From a checkpoint of a small CTC image transcriber.
Model: 15.8M parameters, activation gelu, moe top_k.
Training: soap at rate 0.0016, 5200 steps, batches of 256.
Rows from block 8 of a small CTC image transcriber, named by matrix and row number. Rows with one number belong to one neuron. Each number is 50 + 12 x the weight over its row's rms, rounded and kept within 0 to 99. All counts start at 0. After the name is the row's rms in percent of the matrix's.
After each neuron's rows are labels from the 100 images, of 14848, where the neuron reaches its highest value: "strongest on" is what is common among them. Only what is clearly more common there than usual is listed. The data: numbers of one to four digits printed on busy colour backdrops.
# fc1: MLP up (model.blocks.8.mlp.fc1.weight, 1920x320), inputs 240-319
# fc2: MLP down (model.blocks.8.mlp.fc2.weight, 320x1920, transposed), outputs 240-319

fc1.98 096:39 42 70 42 63 39 28 35 28 45 73 37 60 48 41 47 61 50 26 56 43 52 73 63 42 46 55 44 43 44 50 82 54 48 53 47 38 56 42 52 56 42 45 53 44 60 31 45 33 59 48 55 44 30 31 58 52 62 35 43 18 61 55 43 38 39 38 39 39 27 64 70 25 35 46 47 61 71 42 56
fc2.98 102:53 68 60 47 41 43 37 50 42 60 56 36 45 31 47 51 33 36 47 47 47 43 52 66 43 32 47 40 62 36 58 58 60 65 49 76 54 54 60 66 28 74 59 44 42 43 32 63 43 69 37 40 90 61 35 57 48 34 71 47 41 53 52 62 45 60 75 53 64 44 57 51 48 43 48 58 60 58 39 45
strongest on: length: three; the digit 0; last digit: 0; first digit: 6

fc1.693 098:39 24 47 62 36 77 52 47 40 62 65 59 43 56 38 43 51 53 53 51 53 46 62 48 47 42 49 38 42 40 64 46 46 47 61 65 65 50 63 39 25 42 43 51 55 55 34 16 52 49 51 60 25 51 61 64 73 47 49 55 39 32 64 56 55 62 41 51 46 52 35 47 34 33 37 41 41 71 60 34
fc2.693 101:30 59 41 50 56 48 56 71 58 69 69 45 36 37 55 41 19 55 69 40 48 43 43 71 40 84 45 31 59 48 54 51 48 32 42 52 50 49 41 60 49 45 41 31 63 65 32 59 44 48 71 55 58 57 35 50 58 49 85 42 48 69 43 35 66 22 41 46 41 50 41 47 39 45 76 38 28 38 66 49
strongest on: the digit 4; last digit: 4; first digit: 4; last digit: 1

fc1.590 103:65 60 44 52 36 60 60 49 50 86 47 46 47 46 75 57 57 33 48 47 52 52 51 40 70 35 55 43 47 70 49 57 73 48 55 20 32 52 23 58 24 70 63 52 73 50 39 68 53 52 41 37 40 50 46 49 47 52 55 59 45 50 56 38 59 45 68 32 57 64 65 70 49 30 53 42 64 76 51 61
fc2.590 105:33 49 61 50 49 37 42 54 37 79 55 45 47 36 61 58 42 37 64 44 45 46 45 42 59 45 65 62 66 52 39 40 48 69 51 52 39 52 74 63 57 44 82 46 50 47 66 22 58 73 32 47 41 74 92 42 60 65 39 39 43 44 51 51 61 57 51 44 49 54 61 60 33 32 43 68 39 48 44 53
strongest on: the digit 8; length: three; last digit: 8; first digit: 8

fc1.381 102:63 61 42 66 43 40 38 62 34 54 65 54 27 51 58 51 39 64 52 34 57 43 59 57 42 66 43 55 33 60 75 57 41 58 73 39 63 50 67 59 63 69 30 48 29 41 59 36 45 60 41 44 38 43 47 43 77 60 65 36 44 55 56 27 54 52 58 51 32 43 59 63 45 68 36 48 49 60 47 52
fc2.381 101:53 55 56 68 79 50 61 44 53 67 25 41 62 59 61 61 54 56 52 55 64 45 30 56 46 48 53 38 63 60 63 29 59 56 62 59 65 83 65 57 51 30 44 55 60 68 65 55 41 47 45 34 51 76 42 52 76 50 40 58 41 50 64 46 33 50 52 45 52 34 50 43 50 54 59 42 53 61 50 42
strongest on: length: three; the digit 4; the digit 8; last digit: 4

fc1.159 097:41 47 39 49 45 54 42 72 55 55 54 71 52 41 41 60 69 49 44 50 48 61 65 39 63 26 28 30 50 50 47 37 51 65 54 60 44 45 58 64 45 42 52 31 54 30 41 48 62 53 50 38 40 61 45 52 75 42 35 43 85 65 50 26 56 57 42 53 46 41 32 63 51 58 58 37 73 59 41 53
fc2.159 101:32 54 46 49 62 39 46 65 51 54 44 57 43 48 60 52 73 55 63 62 51 49 29 69 40 46 61 32 37 44 57 36 65 49 55 37 45 35 40 61 40 75 44 66 52 65 63 48 34 54 55 64 64 49 29 35 51 32 49 55 46 62 50 43 45 57 63 67 56 59 47 49 57 56 59 36 56 34 43 45
strongest on: the digit 4; the digit 3; length: three; first digit: 3

fc1.562 097:53 48 52 61 46 51 45 60 68 38 54 41 27 54 47 48 48 59 46 64 63 50 35 48 55 47 31 62 50 45 59 61 38 56 29 66 44 63 35 81 57 41 53 62 57 38 44 31 59 45 19 49 55 65 36 80 51 75 62 55 82 43 66 55 43 47 41 69 59 32 44 67 36 56 47 37 66 47 50 48
fc2.562 096:58 55 48 47 56 42 44 68 57 53 58 42 61 39 45 37 42 54 39 42 44 42 66 70 25 39 43 23 61 40 31 71 61 68 60 45 52 65 60 27 33 46 64 57 70 51 55 57 36 49 37 60 91 52 18 43 26 73 31 48 60 32 56 60 41 49 83 43 44 67 49 48 37 41 46 53 42 43 58 42
strongest on: the digit 0; the digit 9; length: three; last digit: 0

fc1.218 102:74 40 64 57 58 19 55 69 36 35 47 51 54 63 42 34 53 63 43 53 50 61 50 69 36 62 34 61 52 56 45 63 40 51 29 44 56 60 44 57 60 50 54 58 56 36 48 47 60 64 39 59 38 54 61 37 45 75 34 63 60 44 39 61 50 56 58 44 41 49 39 44 46 45 28 54 50 30 50 37
fc2.218 106:57 53 55 62 66 49 44 45 53 55 62 28 40 47 56 55 59 54 38 54 35 56 63 45 54 51 66 39 56 44 43 39 60 63 46 39 63 64 59 44 37 62 57 53 48 58 48 54 71 47 57 60 43 51 63 67 51 60 61 38 36 55 40 63 48 54 46 45 35 46 45 59 25 70 47 64 46 47 65 48
strongest on: length: three; the digit 8; last digit: 8; first digit: 9

fc1.662 099:53 51 34 49 51 45 42 73 52 67 58 65 44 42 50 48 64 43 35 56 44 33 41 36 61 53 44 58 47 65 64 62 45 55 41 56 51 82 58 60 27 39 45 40 59 53 49 55 55 41 65 59 38 33 21 60 56 69 41 58 09 32 58 19 59 43 28 76 67 55 57 52 38 49 33 69 60 44 49 57
fc2.662 094:45 59 53 55 50 31 37 53 74 38 40 43 52 50 55 49 56 53 26 38 61 55 43 55 41 35 42 70 43 67 47 38 62 69 53 51 47 51 49 73 52 45 75 59 49 54 45 69 50 61 47 39 45 75 35 49 60 64 49 38 27 49 52 38 61 61 50 46 61 58 56 48 63 37 40 66 51 51 35 47
strongest on: the digit 4; length: one; last digit: 4; last digit: 2

fc1.382 104:75 55 54 32 38 41 57 30 34 47 62 56 42 51 35 58 60 70 54 35 52 40 51 57 43 55 42 49 41 46 50 58 46 38 54 58 42 67 29 56 51 47 71 40 61 44 37 52 54 51 57 58 41 53 46 77 45 64 42 57 34 89 48 50 58 53 40 59 60 29 53 36 71 60 49 49 75 48 65 83
fc2.382 104:50 38 51 20 50 61 60 78 69 62 46 52 49 33 49 36 49 62 46 65 47 43 77 72 44 61 44 41 69 44 65 67 39 50 41 57 61 58 41 66 56 33 51 54 61 48 67 36 57 50 31 57 59 63 40 77 57 62 29 42 49 52 42 58 53 48 68 33 40 53 41 27 25 51 72 47 45 39 59 47
strongest on: the digit 4; first digit: 4; length: four; last digit: 3

fc1.408 106:60 61 40 51 49 43 66 37 56 51 62 47 44 56 59 58 63 42 79 42 48 63 56 48 39 37 40 65 46 55 60 58 36 35 48 56 68 59 42 39 54 38 54 18 37 79 55 46 71 42 29 25 75 60 33 55 57 56 59 60 37 78 52 42 45 41 62 51 48 41 42 47 49 61 45 60 32 73 33 62
fc2.408 110:57 60 52 34 54 61 54 68 43 56 38 50 35 62 59 38 69 48 65 54 52 46 69 49 33 55 68 43 76 66 50 68 39 47 58 55 86 56 63 39 39 41 46 48 54 53 84 20 45 43 53 40 52 70 32 57 51 60 37 39 53 30 32 49 31 57 52 27 58 54 55 47 40 56 76 53 37 38 44 46
strongest on: the digit 8; first digit: 8; length: four

fc1.502 102:49 71 58 23 44 48 54 51 57 24 31 56 57 45 65 60 53 34 22 33 37 54 39 59 31 64 12 36 55 47 46 65 52 42 51 68 45 49 37 60 35 64 45 56 59 47 36 41 63 83 22 60 49 44 62 45 66 57 56 50 54 65 43 61 49 56 67 35 32 23 39 54 62 45 48 50 53 41 62 43
fc2.502 104:39 52 42 44 65 66 34 43 37 70 56 42 31 40 31 39 51 59 44 46 54 36 67 72 56 50 58 28 46 48 54 46 55 68 42 60 63 87 54 56 39 66 30 53 80 55 50 40 66 52 49 51 64 36 44 43 42 45 22 39 68 67 47 53 24 58 68 52 35 56 40 42 29 46 49 36 46 61 43 58
strongest on: the digit 0; length: four; first digit: 0

fc1.165 100:63 47 48 27 49 50 66 28 70 39 46 40 42 57 64 59 58 58 61 63 41 45 46 62 42 39 71 48 55 43 47 39 43 55 62 46 46 67 50 42 64 37 67 40 45 58 78 51 45 48 33 49 50 54 43 62 49 38 46 44 41 56 62 52 36 65 43 75 49 49 42 62 47 49 34 28 36 55 41 81
fc2.165 100:56 39 45 51 48 62 55 65 49 63 52 55 50 53 67 73 64 75 57 55 33 56 58 52 64 60 66 53 38 47 62 79 56 54 66 68 62 68 58 48 63 54 48 27 68 42 56 37 52 57 33 40 44 59 52 54 44 51 51 52 56 73 64 53 52 70 49 33 38 63 64 40 27 63 64 54 31 30 39 34
strongest on: the digit 4; last digit: 4; length: two; first digit: 4

fc1.267 098:52 42 49 76 62 47 63 37 51 54 36 50 55 73 44 67 42 32 72 51 40 47 48 60 46 58 43 67 48 69 47 34 85 66 54 48 49 49 42 58 49 75 51 63 32 44 48 56 41 44 47 54 63 48 52 53 62 55 89 38 68 63 53 43 26 42 68 44 71 64 49 42 60 46 45 45 34 73 52 51
fc2.267 103:59 58 65 24 40 40 33 23 39 52 79 42 35 40 61 66 57 44 39 52 55 58 55 27 60 36 55 66 77 48 55 59 77 43 62 51 62 66 56 68 28 63 47 39 54 43 51 45 64 59 53 56 41 84 57 44 39 56 50 58 35 62 53 48 45 61 51 46 53 52 50 61 41 43 49 84 26 57 50 53
strongest on: length: three; the digit 0; first digit: 0; last digit: 8

fc1.13 103:52 33 53 39 36 67 72 49 72 46 71 51 64 50 59 61 43 33 58 42 51 50 57 39 62 63 40 42 63 44 49 77 48 52 56 39 56 49 60 60 43 46 46 39 34 44 66 41 45 40 40 42 46 58 48 63 61 26 57 52 63 63 39 22 40 31 43 46 55 54 51 51 47 53 59 55 73 58 58 69
fc2.13 099:59 59 50 49 50 40 57 65 26 46 50 37 55 31 53 56 48 67 50 40 45 42 56 49 37 50 64 28 32 55 62 48 41 50 57 70 66 24 58 31 35 42 41 62 64 63 42 54 34 50 24 61 67 54 40 47 51 64 39 61 66 52 51 32 38 65 54 52 31 53 53 62 39 56 40 46 55 39 56 61
strongest on: the digit 8; first digit: 8; length: one; last digit: 8

fc1.370 104:79 55 68 52 70 63 67 64 40 35 57 45 39 50 46 62 61 81 45 61 49 45 50 42 40 47 44 51 55 47 50 40 54 53 33 69 58 58 69 48 55 58 65 59 63 46 61 46 37 38 54 61 59 33 54 59 46 50 40 56 49 69 42 40 53 45 56 38 86 44 53 57 41 67 42 48 65 63 86 25
fc2.370 107:55 38 63 37 70 46 31 55 59 41 62 50 41 32 46 53 38 42 44 51 55 41 68 72 57 66 45 53 60 52 67 50 44 60 34 48 61 55 42 51 63 37 47 52 72 31 53 56 38 56 53 51 63 45 39 55 76 51 40 44 56 67 52 49 56 69 53 29 34 43 34 40 24 65 81 46 77 47 40 37
strongest on: the digit 4; first digit: 4

fc1.645 088:46 71 59 45 72 53 61 42 29 37 56 52 31 65 58 56 58 52 11 50 50 45 62 31 12 54 45 58 48 54 56 58 54 34 42 51 62 60 22 48 47 54 34 65 35 65 41 35 23 58 38 36 43 72 50 52 49 44 53 59 66 71 44 74 52 46 62 55 49 44 68 36 49 35 43 49 65 36 45 54
fc2.645 096:44 59 52 44 69 54 32 77 46 67 67 41 57 44 55 49 69 58 40 50 30 39 67 67 46 47 54 37 50 39 45 54 57 62 55 45 44 67 68 43 32 56 57 52 66 44 34 43 55 48 42 41 54 36 31 34 33 43 41 50 64 74 39 61 40 44 68 40 30 60 64 46 26 66 37 61 38 45 60 64
strongest on: the digit 0; length: four; the digit 2; first digit: 0

fc1.255 092:36 47 57 52 47 76 46 44 48 37 57 60 62 30 47 98 61 41 48 57 36 46 71 51 67 44 41 40 57 65 60 46 50 63 73 47 50 60 59 50 52 81 51 66 56 63 49 66 45 45 48 68 55 41 44 54 26 51 39 43 49 61 45 51 45 57 38 55 56 52 40 58 43 45 30 57 59 43 51 35
fc2.255 092:59 55 53 46 47 35 51 54 31 55 53 56 25 44 71 62 48 40 44 61 40 40 52 48 50 40 36 32 45 29 44 35 53 36 50 39 29 37 59 46 42 39 44 50 44 57 57 37 27 39 41 49 45 53 45 34 63 67 75 47 43 36 66 60 57 64 59 67 48 57 47 68 59 40 45 62 51 46 31 46
strongest on: the digit 8; first digit: 0

fc1.554 100:71 51 50 46 40 50 60 57 39 35 48 38 55 60 63 81 57 59 38 58 66 51 63 67 34 53 55 48 35 49 34 64 31 45 61 52 41 37 59 70 62 48 24 48 52 66 46 50 62 52 41 67 59 35 49 37 47 46 81 76 45 58 53 67 58 40 47 43 49 40 49 52 34 65 54 74 66 49 40 53
fc2.554 099:67 40 37 63 44 41 41 62 29 54 56 34 70 39 35 35 46 60 56 46 44 37 77 73 48 41 55 62 57 36 64 44 35 62 49 49 45 56 50 57 58 61 20 33 46 39 29 60 61 63 47 41 43 39 45 31 47 57 64 51 48 76 43 30 41 45 68 56 37 50 48 63 24 62 61 48 44 47 68 56
strongest on: the digit 0; first digit: 0; length: four